A small class-conditioned image flow-matching model, trained from scratch: 4.81M parameters, patch size [4, 4].
Rows from block 2 of a small class-conditioned image flow-matching model, named by matrix and row number. Rows with one number belong to one neuron. Each number is 200 + 20 x the weight over its row's rms, rounded and kept within 0 to 999. All counts start at 0.
After each neuron's rows are labels from the 100 images, of 14848 (inputs lightly noised), where the neuron reaches its highest value: "strongest on" is what is common among them. Only what is clearly more common there than usual is listed. The data: dead-leaves pictures: piles of overlapping shapes.
# fc1: MLP up (model.blocks.2.mlp.fc1.weight, 576x192), inputs 96-191
# fc2: MLP down (model.blocks.2.mlp.fc2.weight, 192x576, transposed), outputs 96-191

fc1.177,198,196,172,194,187,195,257,203,185,231,209,211,179,191,212,211,168,223,198,171,213,181,196,166,193,229,192,206,202,178,211,197,234,158,197,194,194,186,192,184,201,199,190,189,182,212,202,248,143,200,191,213,184,203,219,242,188,224,218,149,203,207,189,195,203,219,182,201,179,233,180,203,205,163,179,224,233,193,193,196,219,206,179,213,201,173,205,188,185,193,211,203,173,197,203,186
fc2.177,172,195,184,205,196,203,166,194,205,193,211,204,208,240,217,194,210,207,235,181,186,172,206,201,175,229,197,204,178,201,191,187,209,157,238,198,225,197,209,208,187,205,197,224,197,221,174,174,253,205,215,171,208,209,252,220,183,200,183,166,189,170,183,181,198,202,203,207,176,208,189,184,191,183,183,228,179,194,211,213,190,196,161,200,196,189,211,200,231,211,184,206,226,209,204,180
strongest on: vivid

fc1.483,201,173,206,168,209,210,182,197,176,191,208,188,185,195,181,208,196,196,177,200,200,185,203,194,190,193,196,216,238,188,198,204,230,153,166,193,214,196,191,217,209,192,197,203,190,226,183,177,223,193,217,218,204,215,184,205,194,219,195,203,167,218,174,197,166,186,202,208,182,217,190,189,214,146,228,223,178,197,199,181,193,212,179,186,218,198,165,154,196,202,193,179,206,211,210,223
fc2.483,208,168,205,207,193,192,193,200,209,210,200,210,207,203,176,200,194,207,172,183,216,173,208,191,194,204,205,191,175,195,191,178,216,151,222,204,236,211,200,208,201,182,215,198,231,220,193,224,179,192,199,244,208,182,181,190,217,191,227,197,202,196,227,192,167,181,223,202,195,223,155,210,202,149,198,169,220,196,204,217,193,207,174,209,202,175,208,242,198,173,211,169,218,208,192,180
strongest on: grey

fc1.239,206,175,207,193,198,185,208,183,160,194,207,225,206,219,222,175,185,213,264,217,216,194,173,216,193,193,177,219,191,209,211,167,185,188,194,187,214,220,201,215,206,197,202,214,205,193,188,222,200,194,202,206,192,198,193,203,197,193,205,212,112,189,201,222,198,197,192,131,185,201,196,193,164,207,183,187,209,202,198,191,201,166,175,210,255,230,189,203,187,219,210,193,208,211,199,230
fc2.239,208,176,221,209,194,202,194,210,191,220,203,191,215,196,192,176,197,200,208,225,234,189,188,191,206,180,220,206,211,181,183,121,189,199,197,163,201,180,186,174,203,213,191,211,208,186,213,193,218,221,204,215,198,196,218,184,198,227,194,212,252,176,205,208,211,187,198,224,216,207,169,181,212,199,218,185,212,205,209,183,174,199,220,176,184,193,204,192,224,174,186,163,187,213,189,211
strongest on: vivid

fc1.442,213,194,195,176,200,202,203,240,232,252,219,180,200,211,175,205,197,203,178,234,176,202,205,205,209,178,224,202,212,184,207,178,194,184,210,206,183,183,193,214,187,235,188,197,186,209,185,203,207,187,193,185,202,190,210,206,203,218,227,211,198,216,205,214,208,176,196,224,202,202,200,193,234,232,175,213,190,190,199,217,175,161,216,199,146,225,210,198,206,192,189,202,183,224,205,209
fc2.442,214,191,172,217,204,252,219,178,168,152,185,205,185,252,182,189,173,202,179,198,194,215,196,222,190,180,220,209,204,182,194,232,213,189,208,158,162,192,203,214,204,214,202,201,198,183,172,191,202,215,185,248,201,223,192,257,197,181,197,220,227,173,192,213,205,201,222,236,203,210,193,219,183,210,197,177,197,192,249,169,226,195,222,209,210,186,214,199,202,169,199,154,175,190,198,214
strongest on: vivid

fc1.555,206,211,173,220,181,211,255,181,178,208,201,199,179,215,230,177,203,183,220,189,228,219,202,213,174,210,223,166,168,194,170,187,221,220,218,197,218,171,213,203,190,205,224,202,197,153,217,205,193,180,236,193,183,196,179,181,187,210,210,224,128,188,192,182,183,181,174,195,211,231,143,200,203,179,205,193,233,206,195,219,223,198,178,175,214,196,175,197,202,197,222,224,212,204,226,178
fc2.555,183,191,196,237,201,196,179,226,229,207,197,196,205,166,214,224,186,197,212,186,208,233,170,206,201,205,185,218,247,171,211,177,195,193,185,193,227,238,196,221,233,208,202,207,192,179,196,224,219,211,140,176,210,202,212,190,177,201,165,242,180,218,242,216,200,193,196,174,199,212,184,203,178,232,221,217,199,192,209,174,178,197,189,173,205,209,155,222,197,201,197,188,180,185,146,204
strongest on: grey

fc1.427,192,221,246,201,179,209,223,214,197,187,198,186,226,231,174,198,226,171,194,239,187,226,174,164,204,226,200,184,224,222,205,191,227,171,184,217,202,230,208,188,198,199,210,230,186,212,195,161,206,184,208,210,207,212,217,181,189,199,216,204,161,198,209,173,223,232,178,235,198,182,222,218,193,174,233,194,164,225,199,215,165,219,182,203,205,207,200,196,225,215,165,190,176,195,198,205
fc2.427,185,225,207,188,208,188,172,197,208,212,198,209,207,178,186,204,175,169,210,214,185,234,256,219,188,256,203,238,190,199,197,231,203,181,208,185,199,175,207,202,191,201,219,175,208,219,242,255,195,189,215,244,236,173,206,200,200,208,200,207,212,204,203,189,193,214,198,236,200,204,176,221,214,183,209,207,226,160,187,194,186,200,212,203,193,199,213,190,171,212,222,185,240,206,229,191
strongest on: grey

fc1.432,175,211,186,217,206,194,205,236,196,232,203,217,181,209,166,231,226,196,222,199,188,203,212,239,183,177,205,207,247,196,199,187,200,208,185,178,202,211,203,217,189,209,193,223,179,206,193,234,207,189,205,225,200,208,207,193,225,210,201,197,202,175,180,210,190,212,205,183,171,229,211,232,189,215,181,184,211,208,180,253,229,225,185,152,206,206,246,211,206,187,184,166,181,192,216,210
fc2.432,205,206,203,204,180,188,213,184,155,167,189,221,225,194,199,181,170,215,205,204,164,182,200,221,217,231,193,202,219,169,195,200,193,179,226,204,168,193,207,177,208,175,170,188,183,194,154,182,199,255,197,229,180,193,197,211,226,192,192,194,200,158,197,176,181,215,163,168,221,190,210,205,186,215,209,192,199,210,217,171,214,170,202,203,178,196,150,185,199,186,221,236,192,193,200,204
strongest on: vivid